Weights of a small contrastive image-text model.
Training: adamw at rate 0.0014, 19800 steps, batches of 512.
Rows from block 8 of the image encoder, named by matrix and row number. Rows with one number belong to one neuron. Each number is 128 + 24 x the weight over its row's rms, rounded and kept within 0 to 255. All counts start at 0. Numbers have three digits each.
# fc1: MLP up (encoder.blocks.8.mlp.fc1.weight, 1920x320), inputs 138-183
# fc2: MLP down (encoder.blocks.8.mlp.fc2.weight, 320x1920, transposed), outputs 138-183
fc1.252:171099113131085136129078184139145182171115196119144137148088113135152096172198124164158134117117146159138122137172095104138138117167137096
fc2.252:153164120102130168173076133128081121143148149135143096151093104138123127128093172162149106132147141141122132120124154135081166155148106116
fc1.253:134107067140135157115135113153142124094141182156125159143109118158129147113105136105091169139133156098112180118167136157134128137125159121
fc2.253:098098137132151099124149117153131121113135097138154115141176112161102163122111136043117123107160133117130114165140109129142169152103082158
fc1.254:114132098136112161113125161128148083093116137114125133125096131105145131126189111122159134136106119155127139090096125111186129135152123143
fc2.254:101150138099118136081152092113100166117075144113107117145178175142113107096144143161162093111151122141131123142156133130135142126144116137
fc1.255:124125145164124129148156140134153104148148124094115164121136144151164139114151157118144111162082091115145150143124148115118146116154104123
fc2.255:097146111147127150170158113101125107150093127122144116108149144111095130150125128104116109128103128078096128168136137162104115112098140141
fc1.256:166126111149091163107125091127154130171149120134148122108116141108123136129148147137135115112076097157108129091129091102099137145102147083
fc2.256:121165162160129168184108135145136124171102091140181115150135089101145147146143145117101126107130165083090114159098127116129102092152150143
fc1.257:098093136159138103129127093150133104133154105107078144115110111099081155147141135172173143141160111158105116096103125142107165125138090124
fc2.257:182093136097184114103111150160174128108125171108132116129145109129087152169141124149168148112106138100113140180091102118118147151116148132
fc1.258:058108126151134149128124149113130131156142104144152127114097180074106112128127077119101131143113125127118136091071093149140103144129133105
fc2.258:164156067100167167127150125078121156072133177106181140079115123141099113157162110172114130126174152121138157122106114151136146108104143140
fc1.259:126129138123098174135131146098147133084138160161093136096109170125114104095151153137127150114126098181130144155147143137127100157096177093
fc2.259:132115129144168165170117106095132090137124121127149112113107103078091092139132127134114107137114148123114118086125120124129154136198150137
fc1.260:125140174078113148143144144138132119112153101114110117124148110111066142121116101114155071147166130135159144088135132115127172129158104136
fc2.260:124155157129114105117110153170136122096110075114123137145177134125158120130169158145109146139114111116111106123070126102115119132114110123
fc1.261:099128155146128153160165143174147105149137102141128139147108087176169148129107143124128095129140162130126110129105107124172118108134113137
fc2.261:163135127188150111153147150129127159111131119141155110137134144128146158163133145085122158126111107084160121076122122139145101117083167148
fc1.262:066083134100170128106173130159120174119133129117123114090083124118125125084109083147170098172139133113125120118101167156139107121093128147
fc2.262:134125126134129099085159076094130147120119084133131121149117107155126122116096130114151089112079132102163155136136153090098127119169128149
fc1.263:112145158126138119088128130121098098145133168133104181116082114113130110142110176085119121125127131142136125076141132145094169116145130082
fc2.263:120146126158151107163141106151121129085112138100131141119187117131119157124090149162125143116149146142124135132162139159141099145138113132
fc1.264:117104138121119093089094126115098145168145148129114122106122175108135092115153148151144140120119161142103151122144120143140130140120106128
fc2.264:111153138097132102127158068133129148158180139129108100122102123095154145149112168125140111113119141128128091108132087123092143157182114132
fc1.265:105134142066154144151159113175124114098134119125118110147139128118122177101093113130172150169118138127146127145148118148141145154121135116
fc2.265:131116101105142156112139107094093147188104164068088148145172144156157094135063109130197117139135082144138127152178160108127075113082132134
fc1.266:148126142134091199153157165100114110139168175128129113140152117094075096103137123124134121122098116180149128136174121125168114149109128141
fc2.266:128111144090183132161103153143098115151159150140136165121130135101135155122151188112147163104068146134140124122136128106129152126161123119
fc1.267:108132179108094120107122089119090117174115123162153135101123126126139104138129120172126097128147131156084140153146110120110123121094154144
fc2.267:152104121108110138095101098117151090139105097091141116159113138135151093147148135146137139107103082080128181114098158068115127118139077124
fc1.268:131126105102087113134112150152135130137126114157134127161102120132120122129125113146152127139132127151094145148090107121102172131142159144
fc2.268:117091130103138144145128096185104131100150117150149131076108111170121109157083134146139126148155166121169149114101147114130088133141089092
fc1.269:129132133152138154137069121137115098102170154128140156123177159120127128123149145144145117127184112128138151141121119127148051167124163124
fc2.269:151163158111126116104154117111090139092099140087081147115137132142125132109096125134118148141113112123114090146123156167089127104128082163
fc1.270:115123124140146107133157122138140125124127116135105158110133117135157126103142105158147123144119150107104116110137155117149083150107120123
fc2.270:153126094096125151148113174120099135145135079151108123094141115137133131115144115134098139125134152124129139124137136109126174103096142114
fc1.271:117108175149138165151128128106154148127142122154139103103076146112115154097179106127125140137111121099151148130132126175132148167115145147
fc2.271:139097151146106106178111136125156180125113124159124109083121107101130098149127140130127107119134135115116154121141143128122162122169130139
fc1.272:126104163148135125164149149143143117135162147159134133127171109172113133153127114133158143142096145102145170136131133135126127147146126115
fc2.272:115188184131085121125160150124162125090095112127153144135119106164105173128124148137117118096117121139130106129128149139120144110148083131
fc1.273:159101153136105139100165124133146091131152163057138114106095140128176118120153153147133125151109147153141156127141114127123152125156159100
fc2.273:169147115146178105109118136122170140088134149125111092110105121126148164158151116117136109108110104105062103092134116106103097070114118132
fc1.274:136102123084113119089149137078089148141117144115142133091077132058100102102131130107159135127102110143098197124137088165123120134131132095
fc2.274:146112132098140152118139145135122111107057120126139123108134117109172142114135114153138123118180159133128142116082111107093097144143137153
fc1.275:112138100136112115111152148121107128138091097127103101129142125134121114130115097109115133109173146146113137104111150127108148106170116111
fc2.275:132183117132123161123159130114148108131097085128132140116093158113178179119140114137151096124135124137087140116136134101138106084140124114
fc1.276:079110158104124137132137094135147152099104137136075163096111088120110148117188123142151129141105116106128138123116105108105106113099144108
fc2.276:161168107099144109088089107135145120114080107110115120165102146099121145170140127107124130112082132153123164095098156112128143121114148119
fc1.277:185089082120124110160155154107111133132173135144138092106134122141150146135136107123157147088112133170087165163140138103092105129156113102
fc2.277:147156131143150132088088152087143096102135102166096142145092118119105108081121148130175151138153102109154094114114138136116137151090096122
fc1.278:100113136125126154085086113160130139141148118080105176098123111115118143128084123128153065178101136091135119149148138059107177143115131097
fc2.278:110128099156129138174148126126103133155137139132126130156130083146130129118155102141091145123109104135114145083153116123149149123121101120
fc1.279:107111164152098173183117145154130099135143137123122159078102167104124126129121151123151107110165099156094101140119089069136166126132119144
fc2.279:171109110147145142112122141131107132127168171118132172110107099129163133154108159098097115090146117105158137133155122145125132111108123149
fc1.280:131078110132080117156155130128141177109114159143113117131116117137119154113106129152137127114144105111107087111133163138103121085157162140
fc2.280:089178172124178080136119125118133117144130142145163137157089113140147113130120116143112127095130157121119108121122118112126143124146175118
fc1.281:169121155129104146141126091148129124094170140173160123134103116169133103111077140099096148158123131143103144154118162159118144127107132137
fc2.281:099165161166128103108133129116105108104115107131124174166111114128141121111126139133102168113119113140117159118074149119150096102125129134
fc1.282:108136143093117132133163124138103114144137172144116162131109119102133128116110152148095078139114125197119145076146141139095106151128176122
fc2.282:162132134099136097119120137106120197111082102115104094157135144162181115104102114133113121100149144128109111141140140145108123130159134109
fc1.283:084124135118105158154105155182107117159159119120172124135076134109092189132136161119117109104100120102120138106129118148123106189138151091
fc2.283:161107118190072087144165147132113117122146124142162151177107105150115153112166149129121104157157124148123075107146133127114160101070110163
fc1.284:136108161111115083153125120134156099077150126134114163117107094138112133137125173147114110134133100135108154114134164157147122104116161135
fc2.284:081138103138138127139095131169148094164130166174108096153126150085116130106136116130082143123138141124112112104138151136097131169128166134
fc1.285:138100134124124141139151140122150122118173164107098166135140153113130136154111135173121104140101161149153118101135126149109125148087179110
fc2.285:145138122152140145141105151124150149073124113175112155123143132104142128145166079085112151121127148102066166144167143116139168153158121098
fc1.286:142106134086118152182167119100132099102131132111107167123138113119176125122142153100124107156136128137137181126131111168139149115149149143
fc2.286:146106119116126139137149116144167142114135129127148162130083152123128134154091143159091110127078114138108169114127151096152081154098165122
fc1.287:104133169080085167132211131118077125177125136114149110122140143094112106107139130139103137133142093112079157154101129134154089174128112109
fc2.287:120128139031149097179101126140106119122132162097139150172163106129153124146124152144094115116130153119144172148133150125143145147164163134
fc1.288:120099167129115109152158144186119121101113160139129130124125132135107096153136150149128113131118156125100094130130137099125127161145160106
fc2.288:125141114127131099132067064112138112135106118109129143137134113119132086118100100111093126108113156109129134133097123161141106139192113161
fc1.289:122114156128101132146105096123103141137150168099137112136116120129100145126074144149147114125142107117106162146102090147137151103122115083
fc2.289:098118120091089095098162138146113161109116090116080121127094111069158136109093097150139134131086134135128134101105137117107136145103100130
fc1.290:110104100092128160139123121106161109137112103160130118070105167115171138091123121141201094157112092126159129151157129112174139125118165113
fc2.290:115163137114154100178138113142145120136099104118097113141129130136122140101122157111156104118155130151109139082146102109194139123129125114
fc1.291:107151141130157138130106142139149183126152125141110108129117180112120099175120160147134163179145120109105130067120113183153060105139174086
fc2.291:145098122148162127128109143102133117171101088164119151115126186092153138131096107128091137136137107097125146189160147126109136141100113117
fc1.292:131109136142108152120165139152166106095126132107124116133112163170159148154137112113110119111130105132146125132158117113151134185108165137
fc2.292:154125118159128091107119135135126148123112152124134092122087125149139142155155168095151151125109190155137116164133131134109103115150114095
fc1.293:116114178144053132102151122131090105138135145137147106087132087155170131150156129087109148154117088130110138116131084167116159092102141137
fc2.293:173172157142133134105133135177130150127172117106141120137143114137126105145138115122137117114162107116094128087128148117143107150119137123
fc1.294:114119120139138116160177150171124103150171096118169138126133124129104171132116108153118127123109120130111160123128137105097134088131067143
fc2.294:142141141113119120124145134059104122119096105114133060119139113107120164126130097119087136142149111138138102092161125144069083095145157141
fc1.295:120120171135121113110138155125151129154150122128146130115099137121102088081168144120150125115092100162128147150113136160105146161102150162
fc2.295:163127153138092154104121134139169143132089147136167138136168098145127079120108159136113139096096111145101123164130144103134136118164114132
fc1.296:155147151132095129133115139101141158097127139154144130104112149165118119163132125141139101177096120129111148098155124135128144120159135095
fc2.296:082147136140097133135093153144083165162084102114165135118152091198152122128107141096110116113096117097130131129122125102128129195113136135
fc1.297:118130101147107109101114140116166151132141154107088144142116108110157197118094106151146112150115119129131131111134155139111141150144099076
fc2.297:140139140149171173093110147127140070143082092115140116142091143151142143139114108152130092127131125139125140127105157150129074104113141109
fc1.298:097110129137117124098124101111103104122120084164139167164106133124100123108170104133106132103122108159101116137141127154150123172132114122
fc2.298:182120139142156109122118095136135142134117116101157129159137103122147102142157142111147108113130118173162066093112104158132159125084115138
fc1.299:101106127119137092108129133175116122127130140119084154139148116095167158161160145157130122169178125166131104152103170140141157112138130116
fc2.299:158158152124134158090117137121106127176122119159127119106132136148132147128148079108117111093146140121087144086127113143080096146120142139
fc1.300:144142122081159109073121143126114143147143096139118170160084176137150146111118109133094135054134099143088138124141159139126133187128124133
fc2.300:149093136190117162125136136117146178085140154150160138091128186137114114134105136103135127112107119117098145157136138139151125161138112154
fc1.301:132111119148104146090142111118119104125122149142118138148128162115199108080113155160110133126148134138144148121087121115154138129142113131
fc2.301:196087124128097124160144181096136137152141118115122118158070131147106129146123100176075132107133132140139116154119146087108163156135157166
fc1.302:112123119118096128146135140176134114149154184119149151101126114076108114114112168153144115074164110122086128077071088080132107113077124103
fc2.302:152102082157143104102103140096144112161133151116111140151166065165137133147119148130139203124107176131146111163128111113113152111141104131
fc1.303:154113119131128142096128132160124170104114160126172130135131150129142153123129100127142114136146105167077110116128071138122126144148134147
fc2.303:145163121146121089151186161135122159130146089118093082118098140118107155135132130105143130136103144087112092090111164129156116110118112116
fc1.304:137123174147126126113183137135128113127096124149151129142124095115159167144095109138146141132145140190118090154096129124148122113135135077
fc2.304:093091137126158108106147100102115131138118132136128145090136115153160184106090101128167097116134150105151099199130110101173126119134122137
fc1.305:117126073147149115123124122120152126132118118117116089118145149108147116156075097171135105157109153133175136127116148071120153151115146153
fc2.305:121069118140081135167099145145104176114110108135132114131102140130139164135097112115112132132156152128120184162147101098154092150113097120
fc1.306:069112146094107092138191121135120129087140129138123148144132093137166131110130147135125107149136119159110138115095157179128135126135142152
fc2.306:117121133105160107156153134136156149105093171149134139101141126174148100117146127110089123139107181135146120127138150139125128124136123139
fc1.307:122125139139091122183097157111123120149097088139131143095136156138115128126121143157187133143109082110100105134126116125155143125142097148
fc2.307:125117147146127148119083108151160127144110135119129113149161151150121126099157127137146152141114120123107147133107118170130151036109162129
fc1.308:153094123156160132097110156098128184131152143117160134095117114112121093105118116150113131134120148143116124123133140165143121152137151091
fc2.308:132132084103154150109093142182137125123117109102115150135112159104151129149099134125174109123116126128154148161156146072101139136168142128
fc1.309:100112132079159135136151120152136137166164115118147176114075140102129114145113149162091117157120157194139136141145105130158136136131146097
fc2.309:147135128080131135098153094109114146098137171151139155133161119131119178136146126120140122126103147144124105132117165138123147134100092138
fc1.310:145126140143125137110169149137163156079121180114114095158134103132105152097186142147161127047158141146118151123134124145169159111127121130
fc2.310:138134133146117156127118117119145130151148129127140144151106091120140094110126160168154138153115143113126127125153137144176125133127168135
fc1.311:106095104090120126138126128084136123134121131164139115118125100133123127133115086083164085127128180111145129101119150103155118133149165121
fc2.311:144163103156161129144145120104090124125098119084120128119135101117124122126109116117116135122128113115074096127178110133130111133132113153
fc1.312:096097157133145138134092156095135156125150120119148145116107138117099115073138105116156122134143106143125150117086134136111087134197115105
fc2.312:120126133076106133137112134147131145088114154131125155103126121145115153121137122105113108116080129105117072103128156176145096171186134129
fc1.313:138126148164124151138133133147089128140074121123148109118120173121168155140166117139132154110115167123115121110104113145097099148109178136
fc2.313:108110148145140107130141158168095097176122106113142145101162156134115141093126110128110123108145149107086088123122158132094127087149149113
fc1.314:140101108097117137112126137138152178140159154175110119097079110126110121146117100137127141119128097125114118107103119178132089160175145155
fc2.314:138112109107131109087123110141110144120128161175111137119126151145131148115166144161145113111145158115129065129145132117109143145119120133
fc1.315:170097105127080123104136098129153123154112101059131120125126118098121120088111092140135153080132170078109136124065118114112129119139104152
fc2.315:081111100112153146104135153121136146113111130135168152108137158085067132130100159171109115140170141138079156153126130141146148126134140146
fc1.316:146095195123116166049133092116144111157155110142119158114126121121125079135132099170173113092134128139118142080124145102111126145119077087
fc2.316:110140106123141158149111132139098071122116188100149102134139166104133137115134158159128094106144117120112138155130092129150087125121117137
fc1.317:151118120147107127120119112118142138152164154149110160141127170130136123154166132137115114120112109136124140092117103133142134118137110092
fc2.317:123138137137120120163110110123118084140112128151134154146141126123158143097150158134111118119171127079131171139107102144149110158148128112
fc1.318:098165117171090122083140130123148071156111100126120144131095121093134107109139079150101108148107159158076136124128119143060139127122137119
fc2.318:096104101130095186147155121102097157159187141126124125095168070100087144118096128116107166104116145135127079127127149125108149135132142151
fc1.319:083103116097123134149155115165117127172109130102126134138139096144148134105149107166124115119112122115106152133144119113126130109138117126
fc2.319:158144113108070150094149135103139132118122098133126117136146154142116159168139105110090106129152112109118138146111133111143095088057121150
fc1.320:117115150111119116131172151085123129173146133136127106110131122154138125163089121150129120077108116116115122139124107176104181105126119126
fc2.320:141093134103109117098137122142126121101134135142159095087108117110161124100137142166146177144147118132059141123111160127113159130136127172
fc1.321:138113113167106171119125114130119147182143158163122109131089105110111128135100160163141100117129122172138121094134128155140152137154107147
fc2.321:137166135099167133125148145115167140161091135091098104094136150076127153125093130098107079112102118104133108127127139131125142128115131136
fc1.322:110131125094131139173138126125104148117104137118124117114148133151107154131082123160138154139163147144139132123104110149119074171138174077
fc2.322:124106100101122102130166111111121126129164125127112123101140148172144138105133115137110128119118116105133124118145137168123102109174137128
fc1.323:077107086129125125088152130103137075128124129141189119136140148120107102127134111155134112104097178125128152128161128086114110119121158110
fc2.323:139122131163127188115143078105104155110147136157096134103127169130135134138128102126149128142143152134116119070149126146114142120122170127
fc1.324:120118149083126144114097125138106104113167117086087123122137134145159093139108151145124119156144130108127111123080170181134129130188161134
fc2.324:152130122171139151104117124104112145115158132148112125121132164148110123128108127133163106116124119131142120135112131136064118134114134142
fc1.325:075092173110109147133149131116143102184124124123116100111121115100117162162139114123124163125129132125117145147076114184095109119125112092
fc2.325:110092126127178120150140133091140158155161119102110106138149105153081147133134123146129137130145180105120153147104136130114157138127151133
fc1.326:116128118130107125163168126127106083096136115131112138088119133097139107105133138156136098097147132141095149101126123155135107142083139119
fc2.326:143125093129124120142118149149130155112061142149123118145111127138114138127119123157160131128120132172157104138114121105171129131143136129
fc1.327:142110158152106107140114129117107133114110124168100135147143140132124130100139099160117119137108108138097163116106138140131146156154139138
fc2.327:129094137142126107179119107129112120117130121092158165174124139169121085103101127141117124116106157100122115110151180144138120127106171127
fc1.328:106084170138137160124153156084136137151100125082119089124121130084131137122117075130118110161083122150173120109136104094120107135145121152
fc2.328:119141130151098119171134083130111127095151145077143145170162092118112131145138161111158133109136124106072151123130135121146131146075152155
fc1.329:141114136136110153153096170112100121160096143134142137130123128111146089144141139116148089155143108143146128083113083145162120124118130135
fc2.329:159145103110148117083159121190121139125151138147140103135138126124107133115157134124127130088170134057089109158132091137133106121131139098
fc1.330:114123091129152091116137092153165144151131132129117159105135114160148160145101161124130116151121156098144130138148150140132123121135154111
fc2.330:090202126123140124109099095161155129112153118155135084099079189187160131147132098104133122137179150116129115140123122122108108113111201109
fc1.331:128140110101107130115113158120121123122156152149107126175121108114145139129168106100163126121127071134134146143107145173116152168137109141
fc2.331:139133142138154136142136108135129127093091135117101135164128174132129135116092143153116134133129116109115144142099145163099147100118132136
fc1.332:090087110157090088119107145126113129087112102095127151152126115112139120113107101141128107151121134138115129110115130138123090100119132105
fc2.332:133124129113101128105091141148118130115151117145103158113107147102081138128135146151142116130131122172134143112114123139143114156118126117
fc1.333:109125120076134097146170122144091147153117130093140094134139113138144135086147092186096102123130140155126134129152142130131142119155114112
fc2.333:149125116148137131127134152111156165143151105152096125127144142159154111124123114103140113140131153111156134117134110145148108178074110123
fc1.334:117094148126101124109133138119143146140156130132148104096132090124126142122165109174126174103090146152168127081094121128130122102147141130
fc2.334:149140101091122132143104139143110089101144166119148140141129150114120126127147165135130106109144097115106150139135147133185105134125125139
fc1.335:116099100138118182138121125109101139172139130148158109080076098138087123086168128155159139126130112155113113102134117115152120118124147082
fc2.335:199154110131128156176106124132139126131108085146083155096123126148146133119162107174159114130148167137083136113139140094159166109132129120
fc1.336:144120172135144135126151138158125134144149118069152152153154096103153133099102103096151141142128115162139160114140120123188133098144132119
fc2.336:133129151158129132154161142121116153104121139153156124158145104148145160148175098104135124116124144128097118123120134161131156154126149133
fc1.337:143101165114143094124144115136101140134150178106161116116093114111125082137120093146151131094128158116124140140155116159112116135142139111
fc2.337:176103061179120116149085102115130136115155128129145164125146070142136139136088145152108100142179130100114139121162116141128133175116120131
fc1.338:079129120125126119172111156088114113152143146130129172151159120121115132131102123132157137127138131134131197101069136124153136133174127120
fc2.338:089125114125124134104150110115088138123133119120117113119113126104095151118144137156158108135107178113111136123075121128147115165109138140
fc1.339:148103138136123137160141143131147150146163153155112139166150134142103118112100136134101129121125148111094118127172124127112123139106151129
fc2.339:139048113133131108112136131129090151123112126101139117092122150124139149129138143114121088111105128140132127155125087113163119136124105142
fc1.340:131095156117086094102119135133129130129132100139124118150130117102102148158130149155142115164121136145118129154126109112115112098114176146
fc2.340:158116090133139112112105161098195145133146100130105144073115136126053156145177112157074148118122114127118116167117131090142129127086135099
fc1.341:100126158113114125169100125123106136109128143096101148097139113101108087105114118137134144145150097143155171144149121095118123158115160121
fc2.341:154132105117104129163115133129167107087125081132121156097171085104164119143103134108119123117124130092134144154129095106139139123118124146
fc1.342:105079143138127136125106147140123154158152110116147110114126093114120162133126091156146090128147132140150114095091123141110131131109195138
fc2.342:140094107128144137105144140114166133178140143134138118133170147129095093107125126086126122113110116125094106148093121101143122168116149131
fc1.343:122130166108087120125163149110118100123140096165125149113138107133132165146180098144091105143142110118154120178104126142124134129105108123
fc2.343:116125128165106103112100153091146129138184141136124120149183109129123122118085124151104161131123124141118139135109099099109093139152164127
fc1.344:130132134067112083114145170130130124160148096121149151101110157106107112128136141142164127109113106151073158139178092136095097141145134089
fc2.344:125127132144150111121140132130140151129109160091126101135105149138120114091162135100104158120129130140134102082142110112152119103121146135
fc1.345:086114142106103130156140114105121156125150170145158195104141102130144082092160124188182104153120151178108112111154104117151072131143108111
fc2.345:163080100128181128144143142138102130129108164122099099129169129135100127085126114168137085126117138146142159171078155121122077144177130088
fc1.346:148139113140146134139129151086097094122141105132159113139095148119087070078127078156143123144139108100092143082116131140111112141129170146
fc2.346:133127127168144178123129126096143082113104102182121134126132126083149131145122068065144110123088166118083158122132122157163099138099123164
fc1.347:089127118138126153126139159143116108121145144153113146120130152093113102130133162131158136117126103139144132120128109111125147118139155097
fc2.347:100116146139118096094126168149121164126136128089124126135114108150106145105140131123140113103149128119153119154084092145151133109127135137
fc1.348:096131095104113132125167211149131115168168120147130101162127092103107155127118117145138114134119126144149101097108079139144135119096133098
fc2.348:145134159134161126081188111152129152091093114134106121078132111134123106132108180087123111096108099095155137097128168115148093148140146114
fc1.349:127118141136119110126153130119104113145155118163137122109123146179102135103095156135112109136146153115123106116118150187163107167080144104
fc2.349:135165091139165104132186108137143160122089110125116108081118141093090120141136083105102149157124083066136113144124173148132136116118158098
fc1.350:124128123135071110102141100132123163139130174106107148140111089116118139157122101140132087162150149123170158172129095133104115125107149135
fc2.350:120115117126115109109106151108085145102154142137111087118159151171107149111141131120097128098118134172143112147096126089119134111158132134
fc1.351:134131143106140119125126090092143159138106116141142096151136119117119128126127104146109140125120132081131141123140146087144142115132182116
fc2.351:168116124177149117108117136142109120164117112119120125142124132155150175154146060122128156097159096163163151127140132144108129157135143157
fc1.352:155137096113127119151125164192139154157133135127159129164112148091128137122130134150133118157130124125147142127133073148123107145146139096
fc2.352:126158128083113145151122135105113121094151201099155109106129132143104118149137129174140119103172128151097118118123128122105156116106137123
fc1.353:126128131118075126089134124102114123143166119090130109128135142118108137149153102119147070117120170117093183101136123125109173146107124097
fc2.353:141143182133136099192068114141126130114098161107108177146148134128113138116093147121116130119155149058142101134138144127153156140094115143
fc1.354:141131147121119085124138085141171131155133159119123129106073142113130127113128082160128117123149106122127127134090161124132124131111182106
fc2.354:134117144143141144132133063082108125123114120162104096156168106100103137103110101123127179135092125150132102152108100150134149163122112123
fc1.355:139149178140119120128119140128125156137141130153135095109141128149110163113117098162126155104141149160165158074075119131144125088133105121
fc2.355:122113131154150143152063144141109113119106136149137136162178140121120170139147095115097131121124104133109167136136107110116154103144121101
fc1.356:086107114130112168116072109133128147077163145138145115143108140058185133116097120166148109122130127086100167134094157118125131152148154133
fc2.356:119099110124151134139103127091112119119104112148129114122145084107161106127094101126136116149143166124105151085125141109126113172112112141
fc1.357:104162126120096113153164134135149146142122164137127142124123067101125124193091150126103141126138151116142114067145130111126142129145123105
fc2.357:121124101071141124153168110147130141102150139122111146117146154112146121118166158120143134134136137160113107141126156128074120152132135148
fc1.358:067119133181063119095145162123108158121142149142118115172095155136115177174120097123136117140127146149155120101123161119121137110132139134
fc2.358:114120119160166162115065088134125141177134077103120144123096145127150089094156167123120151121146157163154097164132130061093153151124115117
fc1.359:113148105145035111104125114156140082149140137161144111115112117109131143104098130167125169150152156189096168106115107129101130120190132099
fc2.359:109159144121179124179176108118142109104132101107124145093183171146116135129149160138122160124094125150098112167125167133149112147135104134
fc1.360:124130138129155154090153176115121171110138136124116161156113133100134093109101167158158053147128093108148160100159164135154141121091114100
fc2.360:127159110135116119115158125158103169071120156132122124122109167089110132102126125134110127116149115130118117096086125158118172117177169135
fc1.361:126149116175137136145136122125126149133109172154162122093098104131109093158128135161126095174140170129123158129134114146114091134132123078
fc2.361:130123122133115144106108171114070138120125138140123094100116111138156086128147135152184104120130189131123109159136101146102181161152109127
fc1.362:127131156113109114123111139095155118107161113101149136086078102101135129107149139137182139152141178146106118133104137164103124112126147095
fc2.362:155135088121119121133133124113118135155124129133129117145105123059124095136102134152139149117083080128120138122142122146100175171100068146
fc1.363:111170114124080115114161111120101126134156143168131143146101147104120122102071111136133146133116118124149146146137141155109148160102152107
fc2.363:124112132113129117138132126104109122143127104130142158115128164139131147119126125099122126118135142135099139128114147145120140077129104140
fc1.364:128149157148109135119137125132079135110133165145099138150125139096123121090133134118148083104169149124105163136110124119098131101148122132
fc2.364:131109118119134077136129122116107127129122107149134121131148144124161130132111129110097129143152121075130098174079126144141138091088136118
fc1.365:101097112155145170129168146124117147074127165135166136161134146150141097123128135179113129133142151166113140114129135118131135155106146140
fc2.365:142146129130145153201110116110127098095065119120125145115081133197175125140124139159106130104111105150150144120124142135116122105154144130
fc1.366:101130123109099112080138159148118094160136150117123113149142160069149086107129168127130191138109086137118109103096117139133142126154151166
fc2.366:120150105116168127117115117146102110108125137169122167123153113118099166119108168129114137097138154172096125141140125105100142166085130125
fc1.367:125102082104120104131098082143145116164128075141108139114107143157115157154113141139123148092112138129146159140163150109149108133137149144
fc2.367:121120152060143125050149104114179140070130109147146145106075125161166161116103094161119095092167132124136155146163110063117166148157134084
fc1.368:132140137136148106128138107109121161128118144139155168109101112103132132113120149122107156118137103157131171106119147165135153111135141104
fc2.368:129106123139154127079088105103100105122135124128145116161108177126102135161164108090170101097121075078125111161101106100112135121163126138
fc1.369:127146107098100117161114175130185137141126160111101110148104168112082137155107117150112175120095107117141143118114107159115131167124136079
fc2.369:106173097112124173190142159128135095138132096108112117120139157112108169150137145110097142137149137111148098138105142146148110121101106140
fc1.370:156118101098135094097130151122189136145109154108135124095128114127097145109110142122129119145134135109098142122113145129125165127155144099
fc2.370:133093138176127137102132145143097122068112127116178130160077112124128142138129113135121099121114139153180117131170085095101093121114110135
fc1.371:139137119153137121144149161136138144157112129114126111143124150117125145134142107160119136107173102100125141087114108151142176145139116136
fc2.371:120143132138159137152135185066148156168147095127118154148103113148128134136128125139141124095104155072156112110091129110160159131123141127
fc1.372:096119165125086114178101134126086155089088141143103133130134120096175103133104137129130103163135096139126141115096075160141114124118177159
fc2.372:121114158131080133092127144123141089164147135127136146175110131125129095132097128144078098093141102137175131128116115080139120138128135120
fc1.373:115130130120138110063155121154111183086102162157131148090107119145119137089137096129119086126138164110082102144110161116103118098058132130
fc2.373:155129106128142147137103120091128153095173147120129117120116153102131105109087128149140148132131093105127162120136148148135143118121059125
fc1.374:156135170138096089118122176164139154181107127097129153164131123093121110169107131120103114124141136119095120108139093144117169124128118128
fc2.374:150107176128134157131110155119101174133119112120150109130162137165145106151123136122114134097159103147132134121135126151133095112139125161
fc1.375:125125133148128170101130144084098092148105157112155109088070166152126167093149120141115138141153143136136151089140126149129082085117186168
fc2.375:110123091139130115166139122111143158124124112131126095104147126093083130156097108168127134112132123141115166143127108142154146097133146119
fc1.376:141107118137130098139110127118140115089158164116141123138164100124116144119095090133190127108137103149161114125133119146126153099098157101
fc2.376:104137156144104103150137101135145116120131146174122083124063109118129119127082073130089167127144158113124084106148085122117152121124119149
fc1.377:143131105143103106099169155128131091098155161106200140167105169154127125128150093121148094083132124155112129151133134132161109157134127115
fc2.377:086132154190088115164139121070114145110134115172106131148126130117135116122125170089181126139092122124119126110148121120112092148100098120
fc1.378:150124149104134130101158138114104154130090098117097131168113137141115115140164125131111101114113169139104150148122166194125140131147118106
fc2.378:081114141095135092119140135143125146162128155149143145157149162154152133152155111082151114098099146152140141135120122144167110119101151124
fc1.379:156141115143142143128161129136130133138157082112115119111082177128125117147174103162119099088148149138106117126099122120143111125138102078
fc2.379:128130120160140103110157124132062133142071145112146139112132134137162180114105135129141090133143098116147094120142114144103144129130128124
fc1.380:159128142140131175151136116103129097144163144156098125117129152094082140129127159150093133136188115116094116116110122152181125173127150140
fc2.380:150121129088162160127137123173066153080105134111129122135121157160115134128148165141099114127137120172123099166108144129139176168149126127